config.toml
model = "multi-label audio tagger"
dataset = "drum patterns on synthesised drum kits"
train_examples = 26041
n_mels = 64
hop_length = 320
input = "log_mel"
spec_augment = true
win_length = 400
arch = "resnet_bottleneck"
norm = "layernorm"
activation = "silu"
depths = [3, 3, 3, 3]
kernel_size = 3
stem = "single"
avg_pool_shortcut = true
widths = [192, 288, 432, 640]
num_labels = 33
mixing = "mixup"
init = "torch_default"
residual_init = "zero_last"
optimizer = "soap"
beta2 = 0.99
lr = 0.0044
beta1 = 0.95
shampoo_beta = 0.99
eps = 1e-08
precondition_frequency = 25
max_precond_dim = 512
merge_dims = true
one_sided = true
adamw_lr_other_params = 0.00084
grad_clip = 1.0
steps = 14900
batch_size = 64
epochs = 36.6
lr_schedule = "wsd"
decay_fraction = 0.3
final_lr_fraction = 0.01
warmup_steps = 440
weight_decay = 0.1
adamw_weight_decay_other_params = 0.01
Rows from block 9, named by matrix and row number. Each number is 50 + 10 x the weight over its row's rms, rounded and kept within 0 to 99. All counts start at 0. After the name is the row's rms in percent of the matrix's.
# convs0: reduce pointwise conv (model.blocks.9.convs.0.weight, 160x432x1x1), inputs 324-431
convs0.85 099:57 45 32 51 36 47 41 55 46 48 63 53 42 56 37 43 52 48 51 49 57 50 47 38 50 58 59 44 45 35 44 44 48 41 50 58 48 36 59 46 39 54 39 61 51 46 48 50 55 55 40 63 42 42 59 58 55 49 42 44 45 48 28 50 41 46 30 50 58 56 45 44 37 46 64 48 55 63 44 42 43 37 55 46 58 63 43 53 41 50 37 56 54 51 39 44 46 45 59 79 56 40 40 46 35 61 41 76
convs0.86 089:56 58 51 52 59 43 51 43 55 55 52 67 55 56 41 46 56 32 51 61 55 37 48 43 44 49 35 54 51 52 38 38 48 54 52 47 43 51 35 46 66 33 53 58 34 37 50 53 48 51 40 62 50 44 53 60 32 50 56 76 50 46 54 43 64 51 50 49 56 45 53 48 63 59 54 28 49 61 42 53 41 51 83 49 50 50 47 52 54 54 60 37 63 60 46 40 54 49 69 57 59 46 68 49 51 49 50 53
convs0.87 106:59 37 43 55 48 53 40 66 62 46 49 41 46 66 46 46 50 55 52 36 36 56 53 61 47 54 53 55 57 46 55 54 62 62 70 49 61 42 49 42 33 52 54 38 49 55 53 49 50 30 47 54 54 53 46 42 35 39 41 56 43 52 60 41 62 55 44 50 57 48 56 42 39 69 43 54 49 34 44 40 65 71 48 58 55 44 44 62 48 59 52 52 50 47 41 33 48 40 45 32 36 49 52 45 37 33 62 31
convs0.88 101:52 42 63 61 56 46 69 59 55 48 52 44 47 49 30 37 28 54 45 46 48 51 63 45 55 63 45 55 42 51 58 56 55 53 58 70 28 46 56 38 58 53 49 40 58 52 52 46 42 62 36 64 51 33 69 37 29 49 47 27 50 57 48 40 42 54 59 50 55 50 47 61 51 53 45 44 45 56 46 65 54 55 52 50 60 44 39 59 65 44 34 48 45 46 34 50 39 53 68 52 45 46 46 53 52 57 50 57
convs0.89 100:63 43 43 47 56 51 45 52 61 57 46 52 42 47 48 35 57 43 56 63 43 42 45 55 44 53 51 46 77 60 46 51 49 48 67 56 62 47 41 52 59 33 50 48 63 53 48 48 47 42 43 58 60 41 45 63 47 37 53 59 56 57 46 67 45 53 55 51 52 50 55 42 53 70 75 58 54 51 43 43 44 52 57 49 60 38 68 49 41 47 51 34 72 53 73 67 54 57 51 45 47 42 42 54 54 44 55 53
convs0.90 105:48 55 45 67 54 62 42 50 47 53 47 41 23 59 63 56 42 42 35 65 39 39 44 46 73 68 53 42 54 70 37 59 51 44 51 44 48 63 56 38 43 39 44 74 38 45 56 44 53 54 34 52 36 52 52 58 47 51 47 48 59 68 66 56 50 46 55 49 56 42 46 52 57 51 53 41 54 47 51 38 54 48 52 65 34 44 49 64 49 44 39 43 47 69 48 69 48 40 45 33 54 34 52 64 48 58 66 63
convs0.91 086:49 82 41 50 36 79 44 66 60 37 58 64 25 47 60 47 67 49 49 32 54 52 64 47 61 43 44 49 57 63 42 62 63 51 48 55 46 48 63 44 58 33 49 63 40 53 69 49 59 47 64 42 41 82 46 50 45 48 40 50 44 42 77 43 44 46 48 51 44 63 45 53 63 50 50 62 51 39 43 26 47 42 56 54 42 39 35 48 51 57 33 48 47 66 39 59 61 52 45 58 32 42 59 53 51 66 65 42
convs0.92 104:48 41 53 44 53 59 48 58 41 44 57 40 44 59 60 51 57 66 45 33 35 54 60 42 39 46 42 53 63 64 57 58 38 64 55 69 50 58 56 43 50 54 66 45 45 46 63 51 60 62 34 67 71 66 40 49 41 54 52 74 41 76 62 42 49 47 52 34 54 55 54 47 63 57 50 57 50 53 49 47 45 49 50 53 24 42 41 35 39 46 56 63 40 54 47 46 40 44 29 57 53 38 49 63 42 54 46 54
convs0.93 108:49 50 43 49 60 52 59 41 40 49 41 50 49 44 51 45 69 71 49 49 56 63 54 49 56 53 52 59 52 40 61 54 48 52 41 50 63 53 44 56 60 44 42 41 51 60 41 33 40 56 43 26 60 48 41 51 44 40 46 60 43 48 45 47 30 47 52 58 39 49 34 52 45 46 66 55 60 31 54 55 59 55 39 41 68 68 47 40 46 42 53 82 35 88 48 44 37 67 40 51 54 56 55 49 70 52 47 54
convs0.94 092:60 57 48 63 50 46 66 45 52 52 41 47 49 29 57 54 47 62 60 49 49 53 56 39 55 53 50 33 44 48 41 40 57 33 43 41 69 63 58 56 49 46 36 53 39 46 34 61 39 44 56 58 48 55 62 51 54 65 49 54 52 45 57 40 40 50 49 33 78 40 60 50 62 55 55 65 53 51 36 38 49 51 48 39 50 45 41 50 25 43 43 46 43 39 72 44 75 35 54 20 54 63 35 52 35 51 53 52
convs0.95 090:60 46 41 57 41 44 47 60 52 49 52 57 75 40 58 61 46 56 52 62 33 40 69 67 54 41 57 60 53 48 51 41 56 56 55 60 47 60 39 45 71 80 63 36 36 52 46 41 55 56 39 65 52 54 38 43 58 41 34 55 60 47 50 47 59 60 38 43 49 42 48 72 71 58 45 62 58 57 48 40 47 42 42 46 30 62 50 66 46 40 45 63 36 27 60 41 43 49 62 62 37 36 35 52 38 36 44 38
convs0.96 101:51 50 42 38 54 47 43 59 64 47 46 52 48 53 62 62 51 54 60 68 35 99 53 59 62 55 56 48 59 58 48 67 44 51 50 47 83 56 50 47 31 37 54 46 49 62 52 43 51 44 41 48 40 38 42 48 39 63 62 48 64 55 50 48 55 53 42 61 45 40 43 46 42 32 51 54 55 52 37 46 47 54 53 51 67 51 49 59 43 53 38 43 50 60 50 54 47 46 25 56 42 48 46 48 56 39 51 48
convs0.97 099:54 44 63 52 34 39 62 61 52 72 50 52 55 44 75 45 65 42 55 50 40 53 47 50 57 46 40 43 61 55 44 61 39 68 58 56 53 55 52 53 47 32 38 59 41 31 36 56 65 44 66 52 42 67 32 36 27 57 45 58 60 49 60 55 49 56 56 49 55 65 46 42 62 55 54 47 42 64 39 43 61 41 38 51 42 50 47 45 54 49 35 40 51 51 44 38 53 48 48 64 47 60 85 62 37 56 42 35
convs0.98 100:45 36 53 29 51 50 68 41 49 36 57 54 44 37 57 41 56 47 58 55 61 38 45 55 53 45 47 53 40 44 50 45 48 51 55 47 37 55 49 35 51 52 43 70 57 45 53 41 50 58 63 51 40 58 54 41 55 55 46 70 55 53 52 58 41 43 61 67 67 51 44 60 57 56 56 35 57 42 54 65 50 42 68 47 51 63 46 60 53 45 50 47 59 49 53 41 41 74 54 84 81 49 55 45 44 50 49 50
convs0.99 097:53 39 56 40 48 47 55 38 42 62 35 53 56 50 60 48 61 44 46 46 73 46 58 59 51 35 47 38 54 43 45 39 40 49 40 54 34 57 70 59 58 62 72 50 54 46 47 51 59 57 48 44 51 60 53 66 37 48 54 27 49 37 66 53 55 49 64 49 42 62 48 65 52 42 31 60 49 30 53 52 54 52 71 75 61 48 54 61 63 70 48 50 75 54 48 55 74 32 60 38 58 49 51 44 48 45 37 35
convs0.100 115:49 58 68 77 54 40 40 42 54 53 42 53 41 55 44 50 36 49 59 56 64 60 41 46 47 40 61 56 41 36 61 50 69 62 58 62 55 56 38 39 52 50 50 44 42 27 45 29 44 58 50 57 53 58 65 45 46 53 73 46 55 55 55 56 44 39 58 65 64 47 45 55 61 49 32 44 51 53 43 65 44 48 41 49 54 56 44 63 51 34 47 44 49 42 44 40 39 72 54 46 52 38 57 74 47 37 46 46
convs0.101 097:57 71 52 50 35 48 51 47 58 53 65 47 41 46 57 34 52 42 45 53 50 44 47 42 39 48 45 58 66 49 33 48 56 50 45 31 45 39 56 53 37 39 62 59 43 56 47 49 63 69 78 47 48 53 55 47 72 54 52 40 43 51 40 39 47 41 46 46 55 41 55 21 60 63 49 43 48 46 62 42 46 45 47 63 45 49 45 42 46 52 67 37 31 56 45 58 45 51 47 49 74 59 52 39 40 68 48 57
convs0.102 104:54 55 52 60 53 54 44 54 65 56 60 47 41 50 62 61 29 60 50 43 43 68 57 63 61 55 33 51 43 34 46 56 53 43 37 52 52 37 62 56 46 35 56 54 57 54 54 72 45 78 64 45 53 49 39 47 48 44 54 47 39 53 68 61 31 46 39 42 56 55 43 53 43 51 59 59 47 53 49 59 57 49 56 57 53 55 63 45 65 57 40 48 64 49 53 65 32 67 43 47 40 55 55 53 50 66 52 58
convs0.103 099:37 46 59 31 66 51 50 57 52 46 34 49 40 35 46 43 52 44 50 47 46 61 43 57 47 42 46 46 52 44 56 40 59 59 44 45 40 45 44 35 59 63 67 60 51 45 65 46 50 53 36 57 50 51 40 56 54 52 44 43 38 56 66 49 60 56 42 50 41 51 61 41 35 71 60 45 33 37 44 57 35 59 44 57 56 34 35 41 52 56 41 76 44 52 52 33 50 35 40 62 34 47 52 65 55 46 51 52
convs0.104 103:41 66 48 47 47 47 57 60 45 48 35 47 42 50 65 35 31 57 50 47 42 49 62 56 39 32 50 53 78 62 56 60 52 56 53 41 58 40 41 39 52 31 47 69 53 46 59 45 56 57 42 67 49 50 62 59 47 59 36 43 39 52 46 52 46 40 31 44 59 59 47 45 49 39 40 74 49 56 42 42 45 47 50 52 57 45 37 49 54 48 37 76 52 37 69 53 56 54 51 48 45 52 48 55 52 56 46 63
convs0.105 106:43 42 44 47 31 47 49 61 65 47 55 31 45 52 57 43 34 36 33 40 40 41 56 51 52 40 46 35 55 71 52 48 44 45 51 44 38 56 48 35 43 48 55 65 55 37 49 42 63 48 49 55 46 50 31 58 34 52 60 52 60 41 61 48 45 55 40 54 43 55 42 36 54 41 49 68 28 41 43 48 38 56 50 33 47 49 42 54 46 40 39 45 47 50 51 69 42 56 46 44 44 40 53 54 55 52 53 50
convs0.106 157:52 37 43 32 76 54 59 55 66 37 48 55 57 56 59 53 55 51 39 50 36 38 54 36 59 47 70 52 51 65 37 40 52 64 56 59 45 56 45 44 70 48 38 59 36 58 45 60 64 46 42 53 43 75 53 53 64 30 48 71 74 47 43 51 67 52 43 60 33 54 47 45 57 38 34 42 56 68 46 38 48 40 45 47 31 51 35 60 68 67 40 48 63 40 47 42 53 46 38 54 37 49 39 52 52 45 62 41
convs0.107 096:49 45 47 35 56 48 42 51 48 41 56 39 63 60 49 39 49 53 70 58 45 46 42 58 33 51 62 62 61 45 29 68 48 53 45 57 60 46 60 57 45 41 57 47 49 53 50 45 61 62 53 47 32 44 41 65 61 26 44 49 40 57 54 54 53 46 45 45 43 55 51 33 68 56 76 48 50 57 58 45 42 36 41 61 42 46 57 51 42 39 41 43 55 46 57 52 57 41 63 60 44 63 51 55 55 55 42 44
convs0.108 102:58 45 41 59 47 43 52 48 62 52 55 51 57 51 44 42 52 50 54 63 34 48 37 42 51 45 59 36 55 46 50 48 57 50 38 73 32 55 58 51 32 64 38 58 37 58 50 55 45 62 60 45 58 46 42 49 46 59 75 53 58 40 53 38 64 49 44 32 39 61 54 55 67 33 54 49 68 50 57 48 53 45 77 49 41 65 47 69 48 62 53 45 68 49 55 42 62 45 58 41 46 54 47 48 39 51 53 46
convs0.109 092:49 38 43 47 58 49 41 40 79 45 48 54 51 42 56 60 57 52 50 58 59 51 47 48 45 64 61 48 40 50 51 57 53 50 37 47 46 39 55 65 62 51 47 40 65 46 44 56 49 30 44 48 61 37 55 45 32 50 37 49 52 44 53 78 52 44 48 37 49 59 50 45 47 36 31 41 45 49 53 47 79 50 52 44 69 64 49 55 35 46 40 40 58 47 49 49 45 19 38 33 44 39 63 59 58 48 40 35
convs0.110 107:44 55 49 52 52 45 59 31 50 29 42 31 54 44 68 46 32 37 45 48 55 33 64 40 67 60 48 61 48 48 44 61 41 36 47 36 40 49 53 62 57 53 77 63 55 44 45 42 55 38 32 57 45 55 43 54 54 35 40 71 43 44 54 61 60 45 44 49 43 58 47 54 46 54 83 61 47 51 51 46 53 51 43 52 38 46 63 50 52 58 47 52 32 42 41 75 38 55 45 37 48 44 46 52 49 46 34 48
convs0.111 097:50 59 47 53 51 60 40 70 47 34 41 35 57 64 45 44 63 60 46 47 45 55 49 49 49 48 50 62 50 65 56 34 41 42 49 33 51 46 59 49 64 38 60 44 50 57 63 48 51 57 59 54 47 52 43 71 49 33 48 65 34 33 51 41 58 46 40 57 47 44 31 47 49 58 51 50 61 49 47 46 50 47 40 49 48 49 41 46 47 54 49 64 48 66 87 50 72 54 47 38 45 43 56 41 44 70 47 57
convs0.112 096:35 39 50 58 59 55 50 47 41 44 42 58 66 67 61 51 54 46 35 56 53 39 24 49 45 60 63 53 59 50 57 42 40 59 45 44 39 47 44 49 45 60 39 46 48 22 42 42 36 54 40 49 53 50 54 56 50 51 50 59 53 44 86 44 58 65 58 33 33 46 46 70 38 44 81 24 52 35 60 38 48 46 48 57 68 57 51 51 52 50 43 45 47 39 53 50 52 30 43 44 54 60 29 36 32 45 47 66
convs0.113 086:56 46 29 40 94 46 30 28 63 44 40 50 48 46 51 35 58 62 57 56 41 46 58 55 50 65 68 56 69 89 45 52 51 73 38 52 51 61 60 57 20 58 47 54 49 40 47 52 62 56 46 43 57 51 57 49 44 48 50 52 64 55 58 43 56 60 54 48 50 47 63 45 58 44 53 49 49 67 52 55 36 50 58 47 54 59 41 56 46 39 28 49 54 59 55 60 67 48 47 55 51 49 47 49 47 61 41 39
convs0.114 097:41 52 50 41 58 55 66 32 25 56 38 53 59 51 51 61 48 42 58 37 55 50 64 56 65 62 38 48 51 44 46 33 33 48 63 69 65 54 54 47 45 57 63 49 64 36 51 59 54 48 48 40 64 71 63 43 51 54 23 68 48 56 54 46 56 56 43 44 50 45 48 56 58 40 50 70 52 61 49 54 69 43 54 51 51 39 66 65 60 50 49 59 54 44 59 57 58 48 46 64 35 40 57 63 61 66 65 68
convs0.115 101:49 61 44 33 39 48 44 50 43 56 54 39 53 24 69 41 47 58 51 45 51 55 54 68 54 41 42 55 52 48 48 58 50 59 51 44 41 45 39 38 50 49 49 68 39 29 49 54 62 39 62 67 45 37 59 36 39 36 53 57 56 60 51 47 50 39 55 51 54 56 46 55 41 63 38 72 40 43 49 60 37 51 46 47 37 46 34 65 61 51 49 51 71 56 64 44 42 55 83 61 74 45 69 56 43 49 40 45
convs0.116 090:68 37 35 46 48 46 78 53 42 59 35 45 57 41 55 61 53 61 42 60 62 58 71 46 52 59 42 51 51 43 66 55 36 53 70 64 69 40 36 49 54 35 42 35 57 53 57 49 40 60 57 50 51 47 67 57 44 44 39 60 48 45 63 55 39 55 44 59 73 44 35 45 44 29 58 44 54 56 57 56 74 62 57 49 48 52 55 56 62 65 32 65 68 46 52 59 40 65 46 52 41 50 53 41 50 42 46 49
convs0.117 089:56 58 55 62 37 56 50 36 33 37 40 51 33 53 45 31 66 56 63 58 43 39 48 43 48 60 48 50 56 49 59 54 39 55 46 43 74 50 60 74 18 31 37 47 50 57 30 61 51 41 36 27 50 47 38 42 57 62 51 47 71 52 29 40 51 38 38 53 42 57 56 53 47 40 42 52 35 53 44 55 39 49 37 47 53 56 49 30 58 53 38 58 43 48 64 61 46 60 41 65 55 53 35 47 28 59 43 62
convs0.118 099:49 42 66 38 43 56 45 58 58 48 54 51 53 48 47 47 45 59 58 36 53 43 53 54 48 43 67 38 59 51 47 46 51 75 42 33 60 41 43 55 55 39 58 33 49 46 44 62 44 64 77 30 53 53 57 69 67 46 62 44 60 43 58 29 56 46 54 55 50 50 54 65 56 57 37 56 41 59 49 48 43 63 51 48 61 48 37 50 38 36 56 99 30 37 34 39 45 50 40 43 49 54 62 37 64 52 46 42
convs0.119 113:67 45 64 37 57 55 45 46 62 47 37 66 39 67 48 34 67 45 56 39 31 37 61 40 49 45 68 49 49 59 57 47 60 57 33 44 65 67 50 30 46 39 35 43 37 49 49 44 52 61 72 45 54 70 64 79 58 41 52 48 42 37 53 41 61 55 34 81 70 43 57 45 59 35 54 44 44 49 43 53 30 41 57 46 28 68 48 65 51 66 54 47 44 45 42 41 49 46 33 48 45 57 45 54 51 50 54 41
convs0.120 093:67 40 46 43 57 52 50 48 77 38 52 42 48 59 63 61 56 49 49 62 44 45 52 67 49 32 66 50 54 48 38 54 45 53 50 45 40 50 51 51 39 41 55 52 55 50 39 49 51 62 69 40 45 43 48 46 42 40 58 38 63 57 49 62 52 85 58 73 35 63 41 74 44 62 33 42 50 40 57 54 52 62 59 49 47 66 63 33 53 39 29 61 72 30 32 66 45 51 42 43 39 45 46 46 61 42 48 54
convs0.121 084:35 57 31 55 63 39 55 50 36 75 51 37 43 55 43 43 35 52 49 66 53 58 43 39 56 59 49 46 46 45 52 51 37 40 72 52 63 54 52 41 29 54 51 53 44 33 54 48 41 50 40 54 48 39 53 43 38 64 57 50 47 60 34 64 49 27 46 43 53 73 59 22 57 46 66 43 45 48 68 27 80 40 57 34 59 49 44 48 62 61 65 38 46 54 53 48 47 44 30 56 59 33 42 61 38 50 37 46
convs0.122 096:47 45 60 61 33 48 59 40 33 47 58 45 40 61 49 53 47 49 41 45 58 50 45 48 44 32 67 52 57 38 48 41 50 44 73 64 44 51 67 49 51 77 43 64 49 46 42 65 62 42 56 45 44 50 56 38 63 44 61 49 35 42 42 37 35 57 56 53 53 43 52 35 60 52 64 59 62 44 54 46 47 73 46 30 43 58 58 50 48 61 39 49 41 37 40 53 34 38 46 68 61 48 54 45 45 45 56 74
convs0.123 105:45 67 55 65 49 54 58 47 46 72 46 51 51 63 56 56 48 63 63 43 53 43 41 38 48 49 56 60 50 44 75 43 52 62 51 72 52 59 48 60 45 49 43 48 53 64 49 31 43 36 52 45 50 35 58 52 45 54 39 51 42 71 53 79 50 45 42 51 41 58 24 44 56 41 58 44 39 56 50 56 45 47 50 39 61 39 43 27 28 52 53 39 36 32 55 47 59 40 50 30 40 66 41 51 43 39 48 55
convs0.124 102:67 54 48 49 53 63 71 28 59 44 43 59 54 39 60 52 60 55 50 44 30 49 43 69 57 58 33 55 48 43 36 56 49 34 68 63 49 64 44 48 58 64 43 56 81 46 50 59 31 33 41 51 51 40 42 48 36 63 69 73 53 58 40 54 34 39 33 40 36 39 48 33 56 53 70 42 43 46 41 57 65 48 77 44 49 37 49 49 43 45 58 36 51 40 52 67 41 48 43 55 45 50 46 74 56 36 56 42
convs0.125 106:56 59 60 57 45 50 50 37 48 62 42 45 53 47 55 57 51 47 54 42 64 54 53 44 55 45 55 67 66 48 45 33 55 54 41 61 50 41 54 53 45 40 55 60 42 57 41 29 47 54 43 45 52 61 49 46 64 62 53 42 31 51 50 83 43 48 51 51 53 52 30 57 55 44 28 55 51 30 74 65 40 47 33 48 47 43 55 52 48 42 46 48 47 47 43 62 42 31 53 40 58 60 43 63 73 44 49 49
convs0.126 096:58 40 57 49 64 57 40 46 48 40 56 60 45 41 58 51 57 48 58 43 36 31 51 53 56 54 52 57 53 39 40 35 38 70 45 57 48 37 35 43 54 52 31 49 44 37 56 35 39 55 45 56 50 67 61 40 48 46 44 62 53 56 53 68 51 56 67 37 48 47 24 53 49 44 41 57 47 54 49 60 56 40 55 42 59 31 48 53 38 48 45 36 60 42 44 59 73 54 65 51 67 69 44 70 42 46 46 44
convs0.127 087:38 42 37 34 50 46 52 52 43 34 49 49 46 54 67 38 44 48 55 50 63 42 41 45 48 47 40 58 39 58 67 57 34 34 32 30 37 48 44 55 51 47 58 43 52 41 47 49 54 67 41 38 46 45 48 42 49 51 44 62 44 45 43 41 53 58 63 30 45 31 43 51 36 48 53 46 50 47 47 51 53 36 49 45 45 75 49 55 55 54 59 36 59 38 45 55 36 49 58 58 67 44 55 58 45 57 34 42
convs0.128 100:45 44 62 52 53 38 82 46 56 51 50 53 63 52 54 70 49 44 42 61 37 39 42 51 56 54 50 47 75 47 46 41 53 58 78 49 47 52 47 47 53 44 56 44 37 48 33 52 48 48 43 57 39 52 50 35 50 44 42 62 63 64 46 39 48 60 41 36 57 46 58 44 58 55 52 59 46 42 53 53 66 41 50 42 54 33 44 60 61 38 51 65 48 56 90 45 38 37 57 41 41 53 57 42 38 42 46 49
convs0.129 094:54 32 63 43 49 55 60 50 55 66 61 47 67 54 58 69 47 33 51 44 45 44 51 43 49 53 53 60 61 61 50 40 55 76 64 57 39 40 37 48 69 69 47 54 38 50 36 39 47 68 52 47 48 51 43 58 64 65 78 43 61 70 50 49 50 57 58 49 40 33 39 50 51 59 57 58 52 46 40 52 67 55 41 60 43 34 51 66 48 49 50 39 41 52 43 55 47 59 41 58 44 62 70 48 52 57 46 36
convs0.130 097:60 53 42 39 42 51 33 45 41 45 46 47 42 60 56 46 51 58 56 36 51 57 54 43 46 52 43 42 33 35 50 53 39 42 41 65 54 42 48 44 24 52 61 51 58 40 55 52 51 40 50 43 48 53 49 52 68 57 51 37 59 34 71 52 56 32 34 54 48 64 57 57 48 46 44 61 57 43 52 66 41 40 41 63 55 51 54 61 46 35 43 85 50 55 60 54 47 51 59 44 47 49 46 49 72 59 52 51
convs0.131 099:54 53 54 38 43 52 29 61 45 50 57 62 48 52 35 30 50 56 37 36 34 46 65 53 47 52 64 50 47 42 52 50 42 66 55 52 54 52 60 38 57 39 44 51 58 44 34 55 58 55 60 60 49 54 46 44 48 36 50 40 63 42 61 43 48 59 42 61 51 53 48 45 39 42 31 51 59 52 40 46 41 41 37 31 40 68 51 42 49 57 46 52 37 47 43 44 47 50 37 51 66 47 57 34 50 46 59 73
convs0.132 091:41 75 61 47 53 46 57 56 39 30 68 50 39 54 52 66 58 56 55 52 55 44 47 56 42 45 61 40 59 58 65 37 40 47 57 54 66 69 64 56 52 58 48 55 30 40 43 62 50 51 38 49 66 40 44 48 53 51 36 49 56 71 48 54 70 43 54 50 50 58 52 54 60 33 60 61 53 44 50 45 51 50 56 59 46 44 50 59 41 53 61 54 45 47 74 55 51 29 63 33 35 51 54 44 50 56 48 32
convs0.133 095:44 36 43 43 44 48 44 31 53 35 55 48 32 72 56 63 73 49 50 44 51 38 48 53 61 56 60 57 45 45 61 30 68 35 33 48 48 49 72 40 54 64 52 58 50 34 41 55 41 58 49 50 46 51 57 45 60 67 39 51 43 43 53 53 41 61 49 38 45 54 45 54 43 62 53 43 62 41 48 54 44 46 52 61 40 72 52 43 43 40 39 29 45 50 49 40 52 76 66 61 42 47 44 48 68 30 40 66
convs0.134 108:70 53 45 52 49 47 68 30 47 55 60 66 60 44 46 53 50 61 53 56 44 53 40 48 63 68 33 50 24 41 33 51 44 51 57 50 37 48 47 55 50 64 50 67 54 41 39 63 38 48 32 45 42 32 43 46 51 66 42 56 51 39 57 49 29 41 53 48 38 44 45 44 33 44 60 40 62 42 39 39 49 49 55 39 51 50 66 40 36 47 49 37 60 71 47 66 50 58 60 71 45 49 60 49 47 47 41 51
convs0.135 091:44 48 58 60 57 58 43 36 56 46 28 61 45 31 50 65 62 70 38 39 49 56 62 54 49 38 46 48 38 39 56 50 55 45 38 42 41 55 68 56 41 51 49 57 46 71 46 44 47 58 52 50 51 37 59 34 66 33 57 22 38 43 33 24 49 50 22 28 73 47 52 57 62 52 76 50 26 45 46 46 53 44 60 40 41 50 46 79 61 53 47 43 30 44 57 48 45 40 49 38 54 33 48 56 55 52 43 63
convs0.136 090:50 57 45 73 47 64 59 61 67 36 63 67 42 62 49 44 32 39 38 54 21 39 56 54 42 53 40 37 67 57 48 59 51 53 52 49 39 38 53 56 56 32 33 64 45 63 43 53 52 35 36 48 37 46 43 43 45 54 39 47 54 49 47 47 48 56 51 46 48 46 37 60 64 47 59 44 54 59 37 27 26 47 62 56 46 35 47 35 58 48 36 49 73 52 48 52 49 34 54 31 59 35 47 45 35 36 55 49
convs0.137 119:60 41 65 56 46 59 35 62 62 51 52 49 49 60 35 50 43 45 62 55 56 43 40 53 49 39 56 60 56 36 55 49 58 53 54 46 75 51 43 46 44 56 67 47 48 47 45 46 53 49 46 33 47 52 48 41 53 41 58 44 37 66 44 34 52 62 66 59 41 39 46 54 46 49 42 50 43 54 64 54 37 53 37 41 42 49 62 47 54 45 68 57 54 47 81 55 47 59 46 49 57 40 53 53 63 34 44 51
convs0.138 100:48 51 50 59 58 55 55 37 42 40 54 36 62 63 48 69 36 51 49 56 51 45 51 56 58 45 60 51 42 52 37 49 65 44 64 49 40 45 63 61 53 66 52 49 70 48 41 56 56 41 46 57 50 48 37 36 50 47 69 65 39 47 42 75 42 51 52 34 40 49 56 49 44 46 59 57 45 43 42 53 53 57 53 73 52 47 51 47 47 40 50 34 47 49 34 33 50 33 58 32 39 58 49 58 47 45 61 63
convs0.139 100:48 51 47 63 34 42 61 49 48 33 50 43 42 50 60 42 43 46 50 44 49 54 51 43 38 50 50 60 52 47 40 56 54 45 52 35 45 41 53 34 53 55 48 50 58 49 52 59 45 48 45 68 63 42 49 75 51 44 53 47 35 54 43 44 41 37 64 33 63 53 56 48 40 85 57 40 62 55 38 87 54 41 38 42 46 50 51 42 47 50 42 38 29 60 53 50 53 55 54 55 53 58 54 32 65 61 61 47
convs0.140 109:45 53 58 56 56 46 43 43 53 40 47 55 46 52 32 39 55 41 35 27 52 52 32 52 37 63 67 44 52 44 26 56 44 33 49 32 41 45 44 73 63 42 50 35 64 58 61 37 49 43 71 37 43 33 55 51 69 64 60 40 37 50 30 41 49 44 35 46 66 35 43 52 56 74 27 47 52 62 54 57 44 50 55 50 51 42 44 50 46 44 41 51 38 59 44 55 48 49 56 38 54 51 55 52 59 73 45 72
convs0.141 090:64 47 47 45 55 43 46 47 35 57 52 38 37 41 62 42 48 48 56 55 50 54 59 48 46 47 49 50 66 74 48 49 52 44 57 39 59 70 51 38 45 34 62 63 50 61 76 65 54 54 34 54 38 39 39 52 32 58 38 46 39 56 43 53 46 42 37 63 50 47 58 48 44 47 73 41 50 34 60 49 60 48 79 60 52 39 47 51 68 66 44 47 61 55 58 70 30 57 48 38 51 53 48 56 54 49 38 45
convs0.142 101:49 51 49 48 58 40 41 39 32 38 52 57 69 48 54 68 59 72 48 50 52 51 30 43 36 62 35 42 53 67 31 53 43 57 41 60 40 35 49 63 61 40 52 46 42 59 31 67 42 42 43 39 41 50 47 53 44 41 40 57 55 73 52 58 37 51 47 35 68 46 65 44 62 48 69 43 44 60 59 51 55 50 52 70 57 55 49 45 53 50 43 50 58 44 50 36 56 45 54 34 46 49 46 34 59 51 45 50
convs0.143 114:49 52 59 32 48 47 59 44 52 66 54 55 55 42 53 56 60 47 39 49 38 56 55 44 68 61 44 61 46 53 42 50 50 36 42 46 41 42 57 52 49 45 51 66 62 54 57 38 54 46 42 48 46 58 46 46 45 69 40 49 53 58 53 40 54 39 53 63 46 54 47 61 35 50 67 80 45 47 46 56 64 45 53 51 63 54 59 57 45 55 46 33 55 51 29 69 50 44 55 29 51 44 49 52 51 87 47 36
convs0.144 089:50 66 71 42 42 48 43 48 51 58 61 54 70 36 58 57 57 42 60 44 46 48 59 38 63 58 40 52 50 43 57 48 48 47 43 42 48 69 38 51 40 32 49 49 68 33 51 55 38 64 48 36 49 40 48 46 54 41 43 37 34 37 63 48 47 47 37 61 58 47 59 41 41 50 42 50 34 48 40 70 52 63 48 36 52 44 44 50 53 52 43 79 39 54 61 37 58 60 41 57 53 40 71 50 66 68 65 56
convs0.145 089:45 43 64 42 38 37 56 53 53 50 43 61 42 56 52 50 64 57 47 50 53 50 64 43 44 63 47 46 58 39 62 63 51 61 53 54 54 45 51 50 13 64 44 62 41 29 37 53 53 46 68 43 55 49 61 50 34 49 54 52 57 62 49 44 52 29 65 65 55 59 51 16 57 45 52 57 49 59 44 50 52 57 53 56 59 51 34 35 58 56 49 46 41 45 49 29 55 32 43 53 35 59 67 45 40 51 44 67
convs0.146 107:33 55 44 45 66 49 57 33 55 60 63 68 60 73 40 55 50 61 59 59 49 39 63 40 36 38 46 71 53 46 54 49 53 48 58 66 49 46 54 59 56 67 40 54 36 50 42 44 45 61 34 42 48 50 35 35 48 64 51 45 55 56 47 43 61 59 55 43 47 50 41 52 47 23 46 58 47 54 58 42 60 54 69 61 55 56 50 48 44 56 43 74 44 43 43 50 43 67 48 68 64 51 41 65 53 44 39 79
convs0.147 097:55 54 58 57 36 49 35 50 30 68 43 60 36 36 48 50 45 51 49 56 59 38 43 35 69 58 46 50 35 49 61 56 57 45 46 48 58 34 53 54 38 42 67 39 70 46 44 52 42 50 56 50 45 38 42 49 54 59 52 43 59 39 44 41 51 61 43 54 39 52 53 81 57 45 60 50 42 45 51 65 41 46 53 48 61 76 48 42 54 46 39 52 56 54 48 32 47 86 62 49 57 55 51 58 51 58 57 79